{
  "model": "contrastive audio-text model",
  "dataset": "single notes of 20 synthesised instruments",
  "train_examples": 78125,
  "n_mels": 64,
  "hop_length": 160,
  "input": "log_mel",
  "spec_augment": true,
  "win_length": 512,
  "tokenizer": "word",
  "vocab_size": 104,
  "loss": "softmax",
  "embed_dim": 256,
  "encoder_arch": "convformer",
  "encoder_norm": "rmsnorm",
  "encoder_norm_position": "pre",
  "encoder_activation": "quick_gelu",
  "encoder_parallel_block": true,
  "encoder_moe": "top_k",
  "encoder_drop_path": 0.15,
  "encoder_num_experts": 8,
  "encoder_moe_every": 1,
  "encoder_expert_mlp_ratio": 2,
  "encoder_experts_per_token": 2,
  "encoder_shared_expert": false,
  "encoder_patch_size": [4, 4],
  "encoder_conv_stem": false,
  "encoder_depths": [3, 6, 3],
  "encoder_widths": [48, 96, 192],
  "encoder_kernel_size": 7,
  "text_encoder_causal": true,
  "text_encoder_width": 256,
  "text_encoder_layers": 7,
  "text_encoder_norm": "layernorm_no_bias",
  "text_encoder_norm_position": "pre",
  "text_encoder_activation": "star_relu",
  "text_encoder_mlp_ratio": 3,
  "text_encoder_head_dim": 64,
  "text_encoder_fused_qkv": true,
  "text_encoder_bias": "none",
  "text_encoder_qk_norm": true,
  "text_encoder_parallel_block": false,
  "text_encoder_inner_norm": false,
  "text_encoder_drop_path": 0.05,
  "text_encoder_positions": "rope",
  "residual_init": "zero_last",
  "optimizer": "soap",
  "beta2": 0.95,
  "lr": 0.0032,
  "beta1": 0.95,
  "shampoo_beta": 0.95,
  "eps": 1e-08,
  "precondition_frequency": 16,
  "max_precond_dim": 1536,
  "one_sided": false,
  "adamw_lr_other_params": 0.00098,
  "steps": 4900,
  "batch_size": 128,
  "epochs": 8.0,
  "lr_schedule": "cosine",
  "final_lr_fraction": 0.01,
  "warmup_steps": 490,
  "weight_decay": 0.5,
  "adamw_weight_decay_other_params": 0.05
}
Rows from block 3 of the text encoder of a small contrastive audio-text model, named by matrix and row number. Rows with one number belong to one neuron. Each number is 500 + 25 x the weight over its row's rms, rounded and kept within 0 to 999. All counts start at 0. Numbers have three digits each. After the name is the row's rms in percent of the matrix's.
After each neuron's rows are labels from the 100 texts, of 14976, where the neuron reaches its highest value: "tokens" is the input token at the peak. Only what is clearly more common there than usual is listed. The data: single notes of 20 synthesised instruments.
# fc1: MLP up (text_encoder.blocks.3.mlp.fc1.weight, 768x256), inputs 0-85
# fc2: MLP down (text_encoder.blocks.3.mlp.fc2.weight, 256x768, transposed), outputs 0-85

fc1.662 067:493534505546489489506527503507485486510495447513479524506488521523532525470474460485489487502517495460502501545475496492492529553552499514501548523530463531520500474480514490488513483497496506517484538527503506517506558491463512472506555519496479462495497480
fc2.662 076:507516477500508471476481471497517542512491499486536502554516577480528491491475480506515524483458495547572533526513570465544496484528521491505539520517490512511495528527428535485482495489521507518518474485471457538511530537503472508463545524491499462508493517
tokens: "a"

fc1.97 141:524495522503481500513508515511514458506504519527512537472512533502536504490526481519470526482464468488472540494492508460460517476471477484472461486531509466440523534534525512502540481516566498491480494510475493511500486472544525478522538492481507488460464490
fc2.97 129:516507521464480465495486518487513523496490490524466498476499498507528524517522435513479476524505537506488455492507485517498471531533527435506530535437506514517501494518518484497537530502468494458489527506499449499508461464502549489522478479490500514474472499
tokens: "pink"

fc1.343 104:472507488512514496489507512464492509517465492529521514536446501521493498512479495494472493477547495508488484475476492458475493483531464448520506498486478473491502502510450484489479493524506486519493510494493502528465580486500510460486481475508508526478475518
fc2.343 112:481465557507524449494479505504529460519519507511479484498495501472493473491512515499538505547513530499515545496511506495495489548486503505480452524494516507493512508457506474493431514478453535476475519519528523522489502531531474507505523515507513512515480435
tokens: "muffled"

fc1.300 119:492520496529532539475478500472528517505512515555489480506493509468505526480517480515514481524503518513503500516529537468466508489474475501503495490536489513497471483455500526514528454485493483493543502530482452538504462467533488553501453485529536459497480491
fc2.300 110:499515547518511476479516480523472503516498486506473479523499478525519478513494523464493466482484487537473500455483466522518456499534504517469515499403523476471501510506499520483515466479473564462494511474519500520504467500513474441474481538503501481498467509
tokens: "6"

fc1.225 090:518466498480563495492514463554527513476433480543496493502501525506489495497496497489501531519490543513535517523501491528496493486509462507524448466494491479496514509507490494517505492460491498494523486488461497492512536481452510487485500530497553506534519496
fc2.225 096:499496520537493503535535529501471491520495491466501463477502507562502468476523551502520521504528536507498505500542522507469522509483476512469520504471569525510546495496548492525467498518522483485516477499526483538541492484501493486497500487527470504506516546
tokens: "rumble"

fc1.436 235:490491490492471484492498523542491456456485565479457465549524491452490484497560563507470548471503449511504495496495517511444491495491498489477490502508497468504525517462479496527490521447501482491524529514510459511528463505476485525509496512502504492494484470
fc2.436 159:549437500526463526543548494493497503470518552481484470511472512515484488504494470514471490505517464488510483509477507484451487507484482474484494513496535462523508506521487487524540519475542475510525549519504441527490471451474515520519447517521500514463516462
tokens: "pink"

fc1.366 156:455475484510475491558510503543518510513490512483510490486514458525518480491506488519506509491477539493501509500530504495485539508546515510498551520527497520502488510494453546542469509480560528480493499528465504520495488517529499490551523523525491498523502535
fc2.366 161:523493510507519455516508509501549508470448533499493517521533528490482493480525513502468498559497481541484493482433491545492472559503492461478493488468495507490563537451500486526507472469502479485502507511481485555495488539500543495478514505483441482531477498
tokens: "muffled"

fc1.179 079:545496515505507512493548497478507516490528520497523482478515466461538527492475541538537493490448482529513510520425511489494503536472466503523494513509477531502481509507498459513483471516515466519478462453484498510473523448513486500499513517536499564495487489
fc2.179 112:519491506521566508428483507539512473504473509480467500507466498517498474482485467496495531486518541520484516492511498500484492474508458531478463494448524515501531496465505511514485539494554520473508511527541561481520480521513521506546488525449489516512513474
tokens: "g"

fc1.715 124:483514519484496488521543523535503490494478524497500493476517474495527471510493517511482489552533549531489446489491525478474483491523471484515491461552461577506490473486514509514509505473553507493500489525482509525505526484453519554545544542478481491467512474
fc2.715 122:520520464534499480540502461452483523490493522475504519533505466479507482470449478475482524470517496468540457524494539531536477510510474511530474513503481498491503501510516502521508523509495453528491474480495513513551494487493480478493501521510502531517487457
tokens: "-"

fc1.701 133:507476471521489558461506539497501534495472483521489465564497466476487437524489509503508507510503476552447504483520516453492521472454500497537488507513482500525515517509505513493481557529509511561452500460486493511501519475475458525506474530526515520507504521
fc2.701 126:464504488514492481528468469490510522480468486516475518488493520476534469537502547513502494523490483489486498492494467518501492517527522473567494489527500510489493461455512522516489466495516513450487515532476496468484495541477502480536512508498496511505469506
tokens: "<end>"; ","

fc1.48 138:518497511483507470561522538506500518449507490539478464485509527472507499529542458558493511455459498508505480516510533502453508517507509533468489557483513510536499530535506504498520542498505507472495501473525495508521502489521475475532488524499461479526495496
fc2.48 170:489509504470552468523505538522495494490486475513478503508521544490509510461482501493505438486502510514530477503482512445496464515435509516476469525507455495480480531508493511464561503539462493491489488552472463505512539487504486516522484533531498493456491505
tokens: "a"

fc1.228 067:504498494517504482554491506480493529545464478475500498502510483506494486512470435530478465505537487519507499522491513511511461531512435477496502516528463510492461495507508562497523489512470462486477492487507480483470468456529494499538489506512496504514473502
fc2.228 081:459505478488491478512507459493490476465510480479506440437507494453496503501470525512516489483523492488475481493501527484490549516521500516489516507520513511531512499483457476470500541493521524502472536541499485519526506531539548488516526516535505505496490536
tokens: "3"

fc1.710 079:514445481536518509463500526547518498500507494506487507496493472473529522505476511507519537532545507528520509491489529501483510462490503485494510467525486505479464532448529543509509556522481539540496545442486531503430540483457521513510497520479465469517440528
fc2.710 073:497489512466519474502485481471501523488478465487489505518502489519537525496505535493507495495495503550540521484537518534529513544497495550489495518521525493504522480502553507478469465505526553493513526543523526476537515467489513491507487490546516528516534479
tokens: "rumble"

fc1.507 097:534494487499530516524483477481522532470463532556519528464513512527512500508545490486506489492505512492493483526500527476519494519530522448505417506541506445483519521517468473463483519508529499467538516485508470526487556472524497438464504506515532515450521498
fc2.507 112:510506486506466505503493531491489474524426538449484454475490460490543504495501510499491526478475520528518503521523485476494483504490489527546498441505492501479491499470490493487517501480517472488493489528505519464491443487491502533471486544472486489531484448
tokens: "g"

fc1.59 088:466511481485510525505528503479525505501505475487509494535502500536498504508497502504520517498447518465478484467516460443512527554517507526505544501488467509532493496495468494486518521479519508515495494490519466528497534519514485480470500450487469565435474514
fc2.59 099:515484497489480538510463538503537500532476484467525513497474471459538457480493479485444525521513486504504542510469548495492487474520513455482480520519510447511471476512461522466514496483524535492493491512495518485510473537519505463521493482540500494527490523
tokens: "a"

fc1.344 068:551474520515476466514509510523528478473482498549506490510545454507548490499492467521449526489471530486499495549536466479504489507537477508527516501527520509506499513462497472477562492490493496452542514510493473495428564498487527519522487486498477519512483466
fc2.344 078:484495497473485512537478467487502491507525511452511465542506532484524501498492473481495537534514511510533450427485511516544504531489499514473470476521540524486514489519448512513514526493475486491524520508502458485528550473499514500477497491536506456466528504
tokens: "pink"

fc1.180 081:498492447494499512532468525476493489536486480506524469533507518526482529470504512485508519494516532514503479506496515479448465493526479520535509545497491449499472507541454511491494477492448501478506497489491508500469520497478499487509482507499520561490496513
fc2.180 099:450484490512539470486499537546488507463508468521477497514532447470508473478491477514489486524526509472465526483491501487483464479505548468531512487510483532475457495482515491496513554496515512513515512500541442490493537483508493497496524562473537496468493467
tokens: "muffled"

fc1.330 147:501527484502510528494469523502520490446490459465568462495521536494545537520493463518519484489503490506459496539476518467476466497496498481515496482542505522486512498518496476508497529483512473492509509507504519460456504507502521475515500508501512475539526510
fc2.330 130:561511538479499484505511500497464506503555486474456468512504517486500485492500477494475503501508483517506505503499498484501437498540478471482491494528481514516524494473509439499476529509521518482488452471517539552501464497509503498484488527516501492491505515
tokens: "<end>"; "like"

fc1.322 137:480488515467568495489552472494500474512483502530527531511525485489475472523479507515496530465517467511500507516525515526493467481525532515470472564510536528483490540523497488525495510491488441487542481494474454542454501479519513495469461506557517485535530530
fc2.322 118:492474497502513543519496532486496511494495486489509484537519474509463505508518539497520525499486483490486535507508471473473521534443467473498569506495502466503475505478501485434503528537499500505530451510520557516526531534497457488549508478496524550512520485
tokens: "<end>"; ","

fc1.134 230:504494500510522517488510505456552515484529521522517488443515516521540483465472500525501529508491518503556497507465480529488473536517494509498442495533541528503543482545467502512479508508509484565495479513518519511487454540511525514511468499542494497539466456
fc2.134 148:471473468501534533467513494490524497472507499437483495491481493523482511526487497509530488489490522513534519513466464552498506473495475523502479514519531550539529492532505474431510472556523489497522452474514495551550475513529489476503483507481501512492483524
tokens: "c"

fc1.77 066:552483515459520491507481476475511483466502487523456498514538483512495517487481480490510489507532507540513492506523477484464530497482519491504484516529484491496503491478495502516526483514543511531511505475512523520444488507502532483488488500541500488493483482
fc2.77 073:466476486530530494522509465492475488510516474534524509497497470473528517517513463503508467446513499498543511481488489478469543472537492470493483507503524533481541528489532542480463466502482493482512506499525462530441487499528465519503491533487444489470528535
tokens: "white"

fc1.465 135:512487464488493485512469511518564510515527497518505501548476513494486484522500466442509535523528475478503511532488479505463471543528503535494498498512514542502505494512447524451472483509521498547531490474481521486514488512489519472565514482482452485514513494
fc2.465 129:478521457486537541517528543465490504486504515489502526469487492483546540486479496484488521489503532516541545540456443519518518491510500456548467529472514485482462473531467494492510512478510537518502496523504521535466515546530489526512509476487504469507504545
tokens: "c"

fc1.538 153:518494552507513492467485496496484518540493551519508477489515514489494529531513495457489483501517473478512470521464479512489531493524537532480481507492473465483500500515471503505526484504517506521505529525451507490505487489545512530464511572513488510488510555
fc2.538 125:511503538479511466487523547495541518526477466469471503497468505514474471516496513504453503491554492458522504543528520461502513500523508478527513525487465504506482528474483530458506543485467515511479545484453459527492489520504480464521520499504466527524481526
tokens: "3"; "<end>"

fc1.385 076:477507460537511521550494484491521511471510455505494502471526508529477497532479448497492510551508525474531496548506476470456507521510491516531493483514529510525505552543475493485519494481541471498521527489478498511478528485498482497523507506496483478481511447
fc2.385 084:521480529498478526459523513507475552480492511480535539518506520505536544519497507521514531481521523500466546561472533517507545463503495495520527468471497438476468482507543526441511505539524478509474480492562484489492504523475476520499460492497492489459511489
tokens: "c"

fc1.443 101:496459500493519552535528485506484492478532479514502506503518487577559505534497481464476467517523486491460503474495493478529503532488550516543501496520491468486516483491470511485516533472512513482460504531485500484473544479505485505538458502487476513493486506
fc2.443 107:468479493464510481531479516494513491500492480499510502490458515490505468439514475549514523504485498546548466516503475500451506502459478497454474482539549478507499469505438510533506523486550488521513498491492480483467490473496496505513479473521518507472499484
tokens: "muffled"

fc1.438 107:525484519485526494506537529528512499520507514524489502521544493521486497526499453545520461510504484483492516522499542483472480510489507490455520541472505504458506502501478499444510525521505515466454533469536467524489522514500554486497513501477476481519510450
fc2.438 108:489501525492495463488441491510541530500484478502477474499503563513539531549526514505474513492499491543528537490490493514484483512482481487468509507535483506463478471518514510547531482545513511537518529511486462540489485486521503541491456544522522528511486527
tokens: "a"

fc1.271 133:478489473522492490445474503476468535471502534505505469513486483513468487502519526527494531470487538513479494496494503463476536498463488500526559487561515488507510545527498505478487538487520508498503503512495506540442532512516509519496450523506503522452476474
fc2.271 135:541489514501479476514443470496482501524476523463509524513487471481492518490552538501496502483510524530495506499470550517499526529520476506517460488486519518467517476512533460498477481521448496498532456546425483519462521492499514523484483510505483521501511464
tokens: "<end>"

fc1.345 132:514512492569521493532499526530573459504490490489525460527496476500519489485501509485514489546497517500491471495489513463518499495514480466547511518519499505422477492492489482496519541492538487511504507489473471521488506515453512488486551487489481484493512459
fc2.345 132:507455511491470552524522497522487506529491446504477512473498498478498493543508498529470493478523459485514536457480462479505515472486491471551529500497489492531469470564477518522504533467509504541543484492522504489458480516500505527479480505514472503496494522
tokens: "3"

fc1.447 091:504528499483548532521467520470495502510487457482472476537524541496506495523459453535502533491506531509492485498516492471482424507452467466541525492479505472487503542529482491498516480515482471497525512507437473503512550533489502466518487474481518522463489522
fc2.447 108:489476449480484472513461535502496479504452535466503531479521512568470449486520515492469494502482491514529525443463457479480496494526494473519474482473538464532503510504497463479510444497495487453553517445522509496522532466487499453492496513505512512486481475
tokens: "muffled"

fc1.190 107:490519474520530518500473506511518517488537469513511504532470462481547515515492492503489494521493509495457469515488539467516515540526473478534491513533510554478484514491514465500497520530572551492499502484512482511495497519527490522520531514513474510550552460
fc2.190 117:479488509467454525490491480489469479465554492494534477505514579499489508519526484460503510526523480481474509514483486535487474534501475490493504484513515503542495486504477488561500509512505496503477473460478486454462446475465479523459458528502489489485477506
tokens: "harpsichord"; "<end>"

fc1.255 080:515521510523509542520502545506491494502531493472549474485543510478540509489569511519460494501548508517517487545466498519501515514491516526486476501524541490470502484493519501522527503476495491484509506495478505502510512480529539481472514495442461492486503491
fc2.255 087:501504479514475468533519459515498473495498534514532527447488491483458500523447471502525499490494528526491541490494492515453488492490498537457538507490509496505517465492478524470464552540503509485536478489521506473500501454494472482475477448505502524561482509
tokens: "rumble"

fc1.157 150:492516474530535489539474514493497482514480523493545529469475506486505531518517514471505492497489489525518497532503478484513492498480524520502508547517524483457471484530465487505472489492541555533493494509513502461479512510469534475457483553465500516488547461
fc2.157 140:488514501532491514555479514510489452527498491471532518505489487519520555499483498457480493530518521503467516471520539521498508506507509474512507538519509491489536465503464499507515467470541477512491523481561507478511499518476490530511463511491519507508519463
tokens: "harpsichord"

fc1.256 103:503459504546534506511502517466508514561515492519505506557537520492467516497534494508466495495493499486519541505499522462479506514500517501538528505482495490486491521460505563495521521476528455515518513477503525500542481505511501507498496476503514515462502499
fc2.256 114:490480463470444448515491515544495485474512501471517475481481477512466489507503518482508502465552473537474485484509469547453527450473478532453481500506544491506494474552508472497474498497467481446476495506518474478524460435473495473511476532537472498501516463
tokens: "pink"

fc1.665 101:496486458489446506491537538515478501484504545490488480536508495486519528529521597498502526510476472504494516514478468485478519488471529508478507548511490481534531536491529503524485507503503466455473516511492494540526480477462499524544502476523485486502498494
fc2.665 107:512461499547503501483503526514522499468510539496502514488484458498508463487472447508532495507539524478476471501539493475430498487534512521462485441463529455517484475510481480449496518469504529494541507508524491469496460500528494482516483523537515480485475439
tokens: "pink"

fc1.499 217:540494513463536530493513500493533509495496577506533494443494534514541463453522525494516515471481495546520497520480504505477489542557461489503439500512520504515502537498483525501489497520507474531508487496508511496525493499516512490465491501496511534503492476
fc2.499 170:541494501486561539505496488489502469486513524479514513482457469560530471495458529522490527527486511499489518510460462513499524522552507507526454519521548551493490497542509471509514519566546492527491456490527495480496462495519500508534495510483480512517492479
tokens: "g"

fc1.121 081:538448493502518486521492557466497537528492543497515494506496511519512504538475514500508507513487465534491495528505458529535511515504502560498485497491495529494516524544458549487524514517514475534528459435473458496465544542507503472473525471525496467495487523
fc2.121 104:481530540489521512471522491506542521512507481478531533505482513521473497501495457523471490485499544506562465561547539489499486489492460428470513510480531518526527493478502474522463486509512524533533529535523504521529536501516504548492523495454495501473497494
tokens: "c"

fc1.551 100:502493470486498527510444471532470529445524506462446490490471539509514490543452506544475540488521530481525504488494491525517476495456510532524488484508493522527515522537518558490550503515462495479499524495506497460476538471479493485513466503453517504481516529
fc2.551 099:511509513517492475484513467522494496491484515481491494436461497564493475514476500480481518459494516490526501476497478518476502512483534507536459525526530548523466485489484452538505489498547550533525523493510518460510490489474545531438530493513489560505532474
tokens: "hum"

fc1.38 137:513509498519473485495505503486533527517536520499547449482510490496497477493469468476472542518552525483535507497507495476498492514484524525501462513558523532511526496559480516502487504504484512550526503504502484490483482502530510493519485520528462484553495534
fc2.38 139:463489477521512520521496525487528520493490537457506506477485505471482474499472475505482507474495523527568487541488473505537528487529479518489502510512500509498497524542479486459462513521503480528474523521504464477496533538540481471499489499483501530522530517
tokens: "c"

fc1.102 094:509478508498510449521497489508528525468521504505476480481498505495513481503499485496459492468499482503504503483475468481534517474459475472505478490541497539494544491484493527480460524501520481502481533490482447503467559497511501456484506538510492496530512442
fc2.102 105:472488522491482509498566478454513508501511476472537465497489506537530511488517476516512512472497468492519442490448508506498498537494528497480496514536502495474513498448457458476511523491527483518451480545524559475525473479489512520473518484498487475518492480
tokens: "muffled"

fc1.143 121:526506516487521462494488502466527496472475442520492472509497523492507499503541506517521517510480492530480501513470468501541565514509486488505502520489503502514528504446533520532522510502516460517483543485516496504491519454526500483557518508531448471493494504
fc2.143 114:527477485472449499484525511489502507479459514476465505488526512501524534529518515470511470523460454524503473533524465485483484449477532470503491541522532517472494492500495468547488481493495504524528509504533511567507512455521493509509478501495492512479475523
tokens: "noise"

fc1.729 097:522441504478498486506553492514502507477458439549513499488510483486545493532473475436473526531532518523490505496519494482500496520524512499555486501525512475494519514524509474499478490494489443483512480447524491495516499475535502509493470510537522473497552537
fc2.729 094:529494517480491495508485496508487521491555515487466551535490470495546514495487484528517476524506524522560500476467518513480546519474496472469514499494499477520490535496490468501505494483492478513548522489491518526530542558519574465528547495476503509512490472
tokens: "white"

fc1.728 096:534508504532516488462484547477529487482507513463519454505529469516456518548500523501476469511547510446504505470534504511486526532509517491527528470538516475500511578460499539452511555502503492473534544483486493488509478526501521534516502500516493479466513482
fc2.728 098:498535505517483488519506488543467492463508514551501504456528502508489460477465478469470515494489507510456509504475463507503505500526526471477502487516434537542515473505548463532535485528516512486494492463479500567498519527502452485515543535493518499525489524
tokens: "rumble"

fc1.426 132:508485463532540459479553510503517473463493497486516509532510481473488480526537504465466558500485495533512518480470523495515455479527552519493497536560483478435526485473506520497554501493503496526531509474477525493486506564461546482484517472515502503467478516
fc2.426 141:463447520502483454504510519505480487495485554517458507491540500512514484495527507520496509456506501528512498548502512530466539509479504497461490441495557537526534538524518506488521484479478482485493476507491483509493485485526519522548495495552553479513488496
tokens: "rumble"

fc1.353 132:458499484455519495532522489500538536491519425484476536524504497476512478488480472453498481477508523444522492515507523467462462523533490470494463550496484520538458499482531502528491484518488523488527480495481471562490510489481458510544493477496461497494527451
fc2.353 111:512503498531491533461526533502507511515491526478518515475502513526470525492511465522459507543463495496497490462468497491513485509501525487503545479491531513531510507499506502515521494472508502510495517499455511465490498531477461475493482537512510504497496510
tokens: "noise"

fc1.547 056:536528484502496493502460508521480538494530451557497505491491495492450548492468476534479488460524506495476524493549459472495530496493510478478524513487491499512480502487483503462507478478532465519474477448506469521414518488467526511511527488500498459511520489
fc2.547 069:484459506472500492557507513504469470509472488461508509516527472487473484500524478500482476518476438475489499528476539469486459488460535500528471500503526515466512471475521516515488513548497508486522487519475511464480533459524474477494511497489489496468476492
tokens: "white"

fc1.540 072:516483477492466514451483500496473545503501482492534469520496511521496478526455489471474535525516483472496493487516501480498515481461514489463475512493508487492459486537492517515555485471527485482541500499480490525482532462531516512516513541490482504516505505
fc2.540 077:536517434507499439466491455479474501484526485496495480485528486480483483515517511463488515496517498478490520464474481494448502475457540468438490468496499445525501466477494475479488558519506492512546461466492485508496473481550452496460512527551514453454485494
tokens: "noise"

fc1.722 131:498518509497505508512478473493456494494520468484511475486488523514497504485526485513467478494508463530471444466561500501480512539492516499508486465536500508515512491501458481511527490462505534494490480514503471496431529483490514459465457516473479468444539475
fc2.722 130:513494469555496482531495521496425521535487496520533521478492564510495453465520499530535535488500477535482480472513487511488537492498529519545445520539492506522506547505491485466486459504489521508565490486517486513505509494467466506537494514450514495488536466
tokens: "<end>"; "with"

fc1.740 132:535492464487543485496511551463496520559498460518489468524525495564513479475514473508518488475479464530484499510499492503459484509519500464530530551494510483504470541488502472511536570476528496501528515519490518500521568491519505496533479475533494526493494484
fc2.740 130:495509525515469520543483515469536541485467551505515485482527515478512530475513494492492507552526480526481486495504508460505502513520493487481492492479507572492451467505461489493494456492479502544533535520505515513477496450527540480507483488486532498488508514
tokens: "3"

fc1.433 094:523524485491485496506479514481529536509547505480518477509494488473509475534499475479476495509532503489538527486462456508501511544490545526528515491500506503505505525509434493479516511496520470532527495498514486498454494543513523487500513467499465476531489490
fc2.433 110:484510502482528505483507480482495486515521526471529492444496524496511472465496481525536531473450550574513510543517475512531494498549474512503494474488475485501464496509473575433505481516469488491486508499448519476515511526510536513513486487490533513484525491
tokens: "c"

fc1.446 158:512504506512479530494462487484505554482467514516505508486519524510482505531508531534543537507482464509518492471517490490493473520460522432557485504487468509478472522487524464536507498476532546460498491488454478469489478493518527490510498506504467474487479525
fc2.446 144:496476469538493532473428531524503500504501456435498480467505506444511545470501526460491486514522452485497513470505486519510512471493503513538511504509531490501518516521512473530502509509533524465507519506508529499450489517474536502510520526536481510510498499
tokens: "<end>"

fc1.749 129:499484503526521493512488480469506498486477513515474482483493517556546494555442475490467499519488487498502487505510498452513551539495533490519446500533512540502488515498515524508499497517481511480531535520425512476492516512484513457451518480544475515542553458
fc2.749 121:551528493490544518458488470505500468460552500508491515477497510464481498494450493476491504476488519481511449498535534492545518486532476533486520484472536528551526489525521481495518465512466508482481464502488519476504481511536455499513546489501459482466508489
tokens: "6"; ","

fc1.125 126:524455469449507536537475543478543558493463498494491452450505499515547489513539508502528490512468482494513488494490484533506528565523519488500492545510504518508515504520467501511516482477481453475505430528475472508499486492521536517520522481479491507558504473
fc2.125 116:503502485475486553489509484508471502494519458490473504533482496497500457494521517508541495474490526458502477523511515502507496521482501505482486491490493496510486551479553504484473519524485521479541420513515532547529454530478489497473462513446454477477513496
tokens: "g"

fc1.501 106:518485499514484527500543486550497523485509511479513499545528500472488542470534524467503490466464465491497458516477492444451561515473488497504484483516488466507472574473513526486503507522541479488525549477452549492506500492518583524513506499481457479486475483
fc2.501 106:469511487512489485511442493482520507507504500458488493526504526534479500500456464509526503516497524493511519491488522525470505492496445510502509502499488505462485430520432484512521493482496475487499507502489463444546530496520459483493485503504522495512506476
tokens: "rumble"; "pink"

fc1.736 126:521488458511482451540548512517469508503479538496470467487470474488461475451466469510536504542498521469492506561480485447502504457477485481482460531519520480478483536464517530506503531486530528502487552487519496527499552525509514530537514504496508524505500514
fc2.736 117:484493515529518486519493509506505494464493481495538476475466524506475485431535531527557500474534517480491539476487529474569514523524488513510508502510509508496505491526501458536483517502524480506492502465501467494490532464476544529513451493469496455529512474
tokens: "pink"

fc1.56 263:516497513475487495479539525483477546467508459497508508492529455502499496491505482475484496498485512525493525500500473545530488476456473487484530508489461518477445526548510516491495519489532493553533480474461504490450492501470517505484484480510530486474523466
fc2.56 154:507499524502480511507479506488480542476513468533521511491552487494504475533483476485495499524519518500464511524541493495498506499476482469504528495494472471521463537545487522476499484483528493552518499454499489529465485476479539498469492441526512518487520480
tokens: "white"

fc1.437 071:495500503502525533503541486480525558450476463513502501531475513494525509533500540497505521537517489503506493503542539494514534524507519508514530496538454472465464553552531492479524528441529520554487484490456487525495538523523526508476477506517485517467486509
fc2.437 077:552535520514490484518522485492503478504469500556524496514485517527505467481473464469508471486545485508488503471477511510506486534529515497540494549558541527515481442476503523516505460570512504526454483505500514516478503520486545494510498488485538461532522472
tokens: "white"

fc1.314 074:476491504517508499474487485489528586468516491457485467468476487530538540477492503539503484478535502458468480490476527451520513501468525489476514488519549537498521471511477526513412512457527486462515474537455516483501535509503544510549473504499515504511493511
fc2.314 088:527468512471512511485470520509490501454470514496509516476477490496540500538490517439538532501472473511456527499449468512494536505493483478455453506513460486485487505515435519468479511476501498493486488485559475511470532520512472507513528569459507472516499474
tokens: "muffled"

fc1.612 174:534518533476505491496519500478486514485492452514480536515501476482492509499498477494473524497529500514463509529507490524532502499491489501494501521524485504502439475566523517513506502506535498556528488493465498502477492470449568478466497471508523520491554500
fc2.612 113:527518562498496510467487505501499536455528510512478461541514488514527510511481441446492545504494516508461511462514481482493462485485525512503527506504492478486471553540484539512497512525524498535514534475498498495472521521504495497466510478524481529493481485
tokens: "white"

fc1.208 088:484477506492524507501496483478520479532510540501550495499546519535524516523512449486524478496487495497487490483538484490462534538479491549506472529453511527509443487532529544465522516440512536475474511532445509504515545490540493508519464490473485538499455513
fc2.208 101:542489491518513515476479533522494490492502520505472474502487493507507571494509440478494458523527482529532525492523500489551503508532527479510483473502491496492471458494502465495557531527498521544454495473536526564464509514469466462484494516519491472522541534
tokens: "3"